From a checkpoint of a small self-supervised image encoder.
Training: adamw at rate 0.002, 7200 steps, batches of 256.
Data: 97500 training examples, 18.9 epochs.
Rows from block 3, named by matrix and row number. Rows with one number belong to one neuron. Each number is 500 + 50 x the weight over its row's rms, rounded and kept within 0 to 999. All counts start at 0. Numbers have three digits each. After the name is the row's rms in percent of the matrix's.
# fc1: MLP up (model.blocks.3.mlp.fc1.weight, 192x96), inputs 0-47
# fc2: MLP down (model.blocks.3.mlp.fc2.weight, 96x192, transposed), outputs 0-47
fc1.18 112:532445441496534493576433459417487487525516507550436499460534473473535540520446485509576478587474552440490556507513486466444555535594417481506568
fc2.18 106:522538460509568593456475494480371518496535542521420471369436528526545427515526446463546543584466412556508495506564486470427546453485408521568504
fc1.19 090:475507487469464482504503591501530532559565503571449413452513454510496557477472459548466492478494364531561575509514584422522436426396485460449460
fc2.19 082:466383514545425458401569549479499408526418439515518492557452445470620505571435411579453497521509584491520482498475486523511446556623476527499515
fc1.22 117:557585511498443457553515516597508561562569482446511558450507495478409478474459532472451509473589509645407573555471478521514539414464559522528479
fc2.22 104:463489469537470476636498406544453581480473508512567461418489462567497507492579482485511579525599534608469523522521498532530478415457498505525510
fc1.24 099:516529390545571548479576431420460536541418579523431522534514589472478572559530528526499482554458570542490525550497525510412532388460526495535475
fc2.24 100:499496529488467532570494407542392473541518542515459488508508480553546436513590466530484461535539500510522614537499573515470543505520474420477374
fc1.25 099:436532543507546489477445464526472498524534446529497461529543559433586437487462491429531530434492484377517410579569562479583546554450621522539442
fc2.25 081:605499490466468569521493532486505514510607538561542504488454629540580531537473542530428475532498501423513422355446445489470507562498490474471546
fc1.26 127:610611433521523472470513546512524502500397497525440539581384464530479578441551611534515524569505547525492559557499524527467446577576438479453427
fc2.26 118:537493444506465494395508589594505496603493522405440437567505543440608432557511485486509484533510422429531434583598590467444517518511413525514433
fc1.27 082:499442493431465470513518550507453487520477467547562564449459518540443575458494518505429510500545483468599472514515427519507547464576441443392519
fc2.27 081:525461479424491508547518413492640551486533563423474480557540451525485510634528570482509503579481435458529498431485589425431484531443453533482479
fc1.28 105:582523542502501442557466497554481539507455404455509407505431530556546437528526596468429546454544531485514479451474562416537506521521500430520542
fc2.28 106:485535536402419590529453540486551530460624498479530409461513582552531521613505566514451442529498530496576439440509486485438495511480474458516573
fc1.29 094:567584516559481447528494527552423525485558430437548523425586534512558425452530530483479498456585528554533544470558519566476536470464574507567452
fc2.29 098:505491531587515560475555542531434420503429473435387491488479406475477476503499478494595552478498502558505548597487537436516509417407496451540502
fc1.30 087:488598482487508429519514601485486487579513510459538414447522486619567494506541467410521498522539576519570502478503555560496389490502506509431467
fc2.30 089:487432486412519537507442455507575536387551407471496545518562510562547543569469564494517587431581511505498507519487512528503528494495509477434540
fc1.31 095:469534476456469417542493608623436518517536489445502589472468554499453400398498518483510521475511476471498471441572479543562481513542400524534483
fc2.31 094:544599533498449544508511534477397507568480466437465588516508481450427537414507497489533494414437478462518536498492504504566560542562581496534479
fc1.32 106:534533430609464492492379564537522520498472507483587567493437455518601531443450566450503573569530604502473503591536508422551443477479520493548572
fc2.32 113:465434471552464559406541483561517473519481473408477543446625524454587432515441484577549498521523429465531564565613539489488537500538439497502455
fc1.33 096:513506491486468441424312558484605416421457463507472521611440427457485586488429561569546440568410503495443525521473536521479553516517495438516487
fc2.33 097:568528523497432594555390409428424505470567491572495530510516545541590506561576504492484475586469542435492465510482488485432557520468510384430487
fc1.36 106:454559494461532491563443441509484481511451516461512479482499529476545393446490438584539442497460539494458510505562446420419441503459572468502490
fc2.36 098:544545513404439462513477475461602527469521525478564429565475520507381553483502605458465525489524564458431585588478493500500504549426506597424526
fc1.37 111:446511550541485471555480512535446469421489561499614576411418464505604478523531527483541549551448596529478490546563530400425483442485525480559511
fc2.37 123:495459428549401567459472540531451495475535513554427527451563508395489466412504425574536484495538394453505460575554509503556423455520473569537425
fc1.38 110:532436572507493531585449561547425419530440467441503473565451577486565466451460451597573502475519483507509491413451526528460448562466543485476487
fc2.38 101:504517513540356436501451511486506511559449602478552555463444551485438458481573507501475475518444427468495482443469491507448498521472424619489501
fc1.39 097:564523486416482489435559578436522512538481518485430421532501527517460585582541442547538489497513541524474586449475518599456446497573508424383417
fc2.39 100:558581488411435556429472522422524517540526435527436504570554543534499605526472537539456509525427508477469522540505479552401588503487467480448489
fc1.40 108:379469520526560476450593463415530528532498590450507455440536546492502476528499394567507498429550495525445491442497475574424537462480496617510569
fc2.40 103:560429530509498588532523380442466528469583590598528554482530492535507558527587441504430512565466525479513493535505450495471463467445510453442503
fc1.41 102:545449539501570532501456494463526479487469479403528456560485433484490582529539435494548501496516533554486504547564468414542485516479518520436496
fc2.41 111:543579539601528563541410549506363441542465526560424597434506525460521488426502471516549507469477519533516485445487465485508533554459539476565514
fc1.44 111:484461558500438510524520564416545476463526501485499423612481400470498501476538475527484486524534458566478506480534471467470583555527532500418545
fc2.44 114:514440539449389532513477472494553529492471429561528483544513414547453600446464498431426489487478510488552496549393465539436457512527521519474544
fc1.47 100:443422529506513500551500566457575494457563615528564546469539559532493540471457392564451547450571544560514520488478485523514461427533469586475495
fc2.47 104:520558489389505518514513604596573498547541395380460445501476535575491570551473599467529542513511538495598523456486486462467454489502408420485524
fc1.51 085:396473460411509576518454528526540478552500457487535556442496577512379566536472430495496521481578402501447466444475565573526418458470534488451440
fc2.51 080:488537515598425374476500570579479526583426464527598450526500388519575443573462543546468522538542452457531488452451542547427518461508469453509482
fc1.53 103:531460493421494460507501533482475514473492482553578453433486432556480533560481457461439480539566463592515512570506570413504512522541496543440482
fc2.53 108:489479497522509526546490480503567500630483590538441472466436432502462511448468475432435376543486474466490493451447507480457536535502501531516574
fc1.55 103:508583431560526592458508457510476456548397567542444537454561572491482420556581499500544495416528520403481523482475434526492450488469475519532528
fc2.55 107:441471548531438551530612479494466567471482526498464468553484355556508530520520469421438463549462517562453505503403438530428409454488534425528496
fc1.56 121:500619387490411505452572467515570562485574443407558479521550528535478482430485504466457521525531414434438543524472508531486523403439564505499429
fc2.56 117:431495522506427487471602477486484493559536469502550541447575447560485475565549464493487485410581488525509493464472456455583416479479550525500466
fc1.57 089:443571462487529402530512346566480521453464477596559583484460556416469579473557488474466491497491452471511463505438415521566552491530511453432480
fc2.57 104:521513489413476507526505614522457484510478488514526515513544395546470582543464411464518569418560502514498472520568431591432547478492520575505561
fc1.59 104:552434524537555499416558509467518460532483479520474549442575516504464541591476584517468607429455509459496499557454560544582527523584445524492477
fc2.59 106:566529505454482535563483463491512528500410453426513478542531541461449461460473476465482502497429544605373533523531534421501475496461586487477537
fc1.61 100:551526484462551471517522526614547487486437537569444545431476565484413447516380546453440519440562457603529552551549563485564545486427428506453483
fc2.61 104:483526550595463447503515463498469525455471480561459506524538423641550594563597519540495536473500510399514525547504414549513459474455538371560481
fc1.62 096:566510472439432462544544427438537454455503499557478562484511462435506509594463537571556453542567536435491490499468481634421547518549557560459509
fc2.62 100:576460443497344556455598457454373529530479530585511563514546526471532555481519446574401464567468440502456503614489465542564522426584537457503426
fc1.63 094:510491455472437407525515524412462526538579434538522454478505421492467636413478430485443480482515413516537479424423549499552483490525524532518408
fc2.63 087:520548509586474608465576528489494439537459431529429533520540399528485520464532580543470488482484418460540443449359500508482522480461552543505503
fc1.64 084:537548465428490469548556621475543508502596595515547620418528560478482473515615571564511539444461520535547517489540435525547456493534439485480582
fc2.64 086:542532535499542473407490487435532467451457403596429390553492496556471480432461575548530496535413453382492516449503517549512522582540500500436428
fc1.65 100:585504534498613436448494528505413486467402447494532437434500467468451424581435489429469546517500551557466530606580475445570671524509437494504539
fc2.65 106:545453550448405474471537550515549537607483479523478489498531506456507540518555428375585548446507535497544460536480517547542518425575452467501508
fc1.67 102:544429512493476500580501505475484501479475475469523461471444479503515502551417527555414444541510515614394515530410549487461545574568557496415510
fc2.67 096:509531536416476471500527591475509454525515453498467447407459534464487463462398488456496466574522525537503421526503534472458557438502471460511521
fc1.68 105:441477480532538454568530428455531539545487530445505497454450511468522536489482442656520490508615516567420533428492507589449503479576435608455466
fc2.68 111:530465470555473504490478480554536552545486576418417545524596483441561471468497454547548502562488426554475477510567520459544476420425427523503388
fc1.70 121:554501520491428545530411520586436488434474422554563571505489488511480499530448565460565492527409542385598505578560546391597566511468498429587489
fc2.70 136:494444442529456545434570487596485473536438472436505507504526503482586464537472474490540521609492479426551521614602501409474552494521419454531423
fc1.71 111:472507479564588548503492460557517496555566560556436572501434500564520485490593502496472507478417474549512448450566494491558492441493592507375500
fc2.71 105:453556565471579500492513573427554433470567414444529448474465498524444526533412563527521507417553505519488492423449489506488501512483522534479613
fc1.72 078:468495493545508538421522520587466533469553558519480586445460573549580521537364515480493537521479568472550560616471448494443529463532363429511476
fc2.72 070:471398449488523475415651555379465516502467552420585496555500582509476549588476438495496468480496460486447526541415515499455454487536513617505536
fc1.73 104:547486430563515520530487525413461484545545496521486555495556429485448535405468516440483536428526523526481483452434454609448569492555494480614459
fc2.73 103:530560462527490525519498482554404459567446496483484502492547595481467427372440615493412471496440553532407560602516516519543487440500564515537506
fc1.74 077:471474489577431505478459573534624523530603552512511548478545551453503494537514492489534476477497484453540438581577471417563518484433431520532493
fc2.74 065:512495566533547467395559543418493504493442498562514522488453412451566537524472447526457576525475522516497532457451438486401461543439510482429578
fc1.75 106:418567546544518459484412533532494509515536506535555416529473515386517459460497453388567556438483442534489389499610599433535467495397573477486477
fc2.75 089:443474433527454436413432540526476530595476489384537456547424486465557442452448535508579548512520466508402545440504626424546528487552498560493509
fc1.76 107:441485443467453498393493421533464491591553520510453532460480525496521579410524503542538506502483588559411534455558511447479508556512467610398492
fc2.76 087:534500512484449490530563418415498565498444483590480534559501515454578567591526550557398449484517557523559445456319452533489476473431515362482464
fc1.77 100:429536533495359424548540517472490520485544471490564562525469476526503505465574534483430441555491506541447541555517413542506518487573498519476554
fc2.77 108:537504516517472448510488579510484507513398515484534487461594461542422526516549406484562572505493449466581462431477404547444572536470515571457598
fc1.78 095:495495518464514446563509590524423546605564529400557451468461545518498457472560590495533503422610561533510478480502483521541449510559531568428441
fc2.78 105:562568483559489551586500425485506522549527485407516537459534529543511498545476522499515573440622563460545367474517497511552524491495532543467450
fc1.80 092:489451464511453491477500486485534525492628564465484512588434502558547486549439506521544486541476497455538534459398483563460445519514463509482458
fc2.80 103:551455524440442449481517574574539551559446539481521475522495427409419539479537464448539491506457582584488505487468404468549568506495466500530615
fc1.81 084:419531552372462458556556472441563623463552530537493554524497518512505498482538491466487459490559513563492457444430450500487528508554568449522492
fc2.81 080:494480553423493548530432467447497479541436526508461443508494462514520517490458524474517452541405540621458484489417582525568544463601519514476522
fc1.83 086:511516556550472519583507560514521505368501558480554450467642549555521444499572484601449427487441465510512513466504413516557405483547479505452525
fc2.83 085:444534573417508519568543443586502486526574517489519488392562539507494480563491501614505455526519523510531599379496533519472438408485498396414480
fc1.84 100:488523527422486450478550478560392495488525519455473480479558530380432508523548486504493461506460376533586523484558553539493576507515526539478472
fc2.84 094:482580510458446504433567461466467486453570366571553492494594536541554522530325480567398446558533495451537459507547459582547471504551490482460451
fc1.85 093:367512455469500422500488501498561498461604528560595459470471521482398581554484545437491440485525443447431516572535458457505455538534490490505524
fc2.85 103:553624489580401510460425502536447476601523564460509569476461511493497468499475509472476534491416483438532518420548444438449605568488558554483536
fc1.86 102:539451535462544480530519480414473481441532555533508490439491472449490540499448412499506547602489566553502499615525459429520509516508475425431633
fc2.86 088:490471570478501462446473557498512433556417577488442486402512466488594511508531457462553453558530503574535382552420459490453553504489469565530528
fc1.87 117:529503493461483439505552512521575457401446548565478583434481505561411507483541553440403524532405392557551548540488477510473457467565394498510577
fc2.87 111:487489460563422501538480357541487504484445579615499483535468517546468538563618532547421496590482519451503525549469504517551508527478516469454488
fc1.88 083:434503587496518420451488530575502488498486581489551470532430522462563364548484468497429531530499495469427506545621405517459407411470451526484505
fc2.88 081:489468550514451371489411394469527515468484554445529437512523435515596550549489525523436458541548512434448519582453576467477451574563501561536393
fc1.89 109:476446596503561488536439519517521402479504497544411500537406450429528556581452452519529488511558582492537436496499413499552488549481483451501590
fc2.89 099:464384607461383484480558545516509478462499452554514441526457414487569502577512495529439453516525533572514445502431385512555436531455487495488559
fc1.91 096:469457368493497510462447391515481556546440539579547494509432512583451547549567412469471454456534513412455453479605462512513543497523500464492524
fc2.91 099:538590520570477492591398581537369446555477493567502586438491460524475477388531501537557514471482485558549558486457487529516528502557587452524477
fc1.92 102:440531505481461427466447589553546523550585505509570591464476427515504412496524499532536463598449507532448475522535496495412467572491524528482567
fc2.92 110:480485463582445536566493474483495501497465541508439529479580485472402496425590427451544502493484481473520448580483553434584428504427558537564422
fc1.93 072:460435519500479527485506527472512498526586530476544568588428399499471514391456463570516596532464498568454457507476404476458505485519475528438511
fc2.93 061:499548486487473491448543516544558537572515542468498491546517481466610590493520524548535510427416480439590486408449481458379409511465490589525475
fc1.94 114:527465534436545432503516559511493559474440488498601483433580479533489448536470602463500488491523492576484525568552575491416539501465542556424469
fc2.94 097:478420525456534463463579505462555481502516491574462457447426480450537581536430417484408453514470582516526486519517466474556447483537412409540585
fc1.99 106:535406521538582517454456492450603506496464493410471400522525419450558502535411431445574454581515631472472452562577529414477465520453506562523565
fc2.99 104:526610512423499465519469486487525485478466505578409548487596550504458582579527440447589536442486581508523503495511453578509579535446501450548476
fc1.100 112:527414576437534501483472486434527476507480532451505404545470455531479525557407447423585553568447564453485469504540495439426476509548463480558564
fc2.100 110:552506526467685520497459535471540487444583472454405503510433472499505503526425399463647572556488534496397534553541440432502537566437429463524523
fc1.103 102:553504505464459526411461606433560535523491483377608432554469444517491461467473432485519471526502504405514473429555452502562508570486467471490528
fc2.103 095:513446513636473469476449471557405468557409513557462589452571454464523515491548441492564453458455474480608506478435495516543565520421555516559436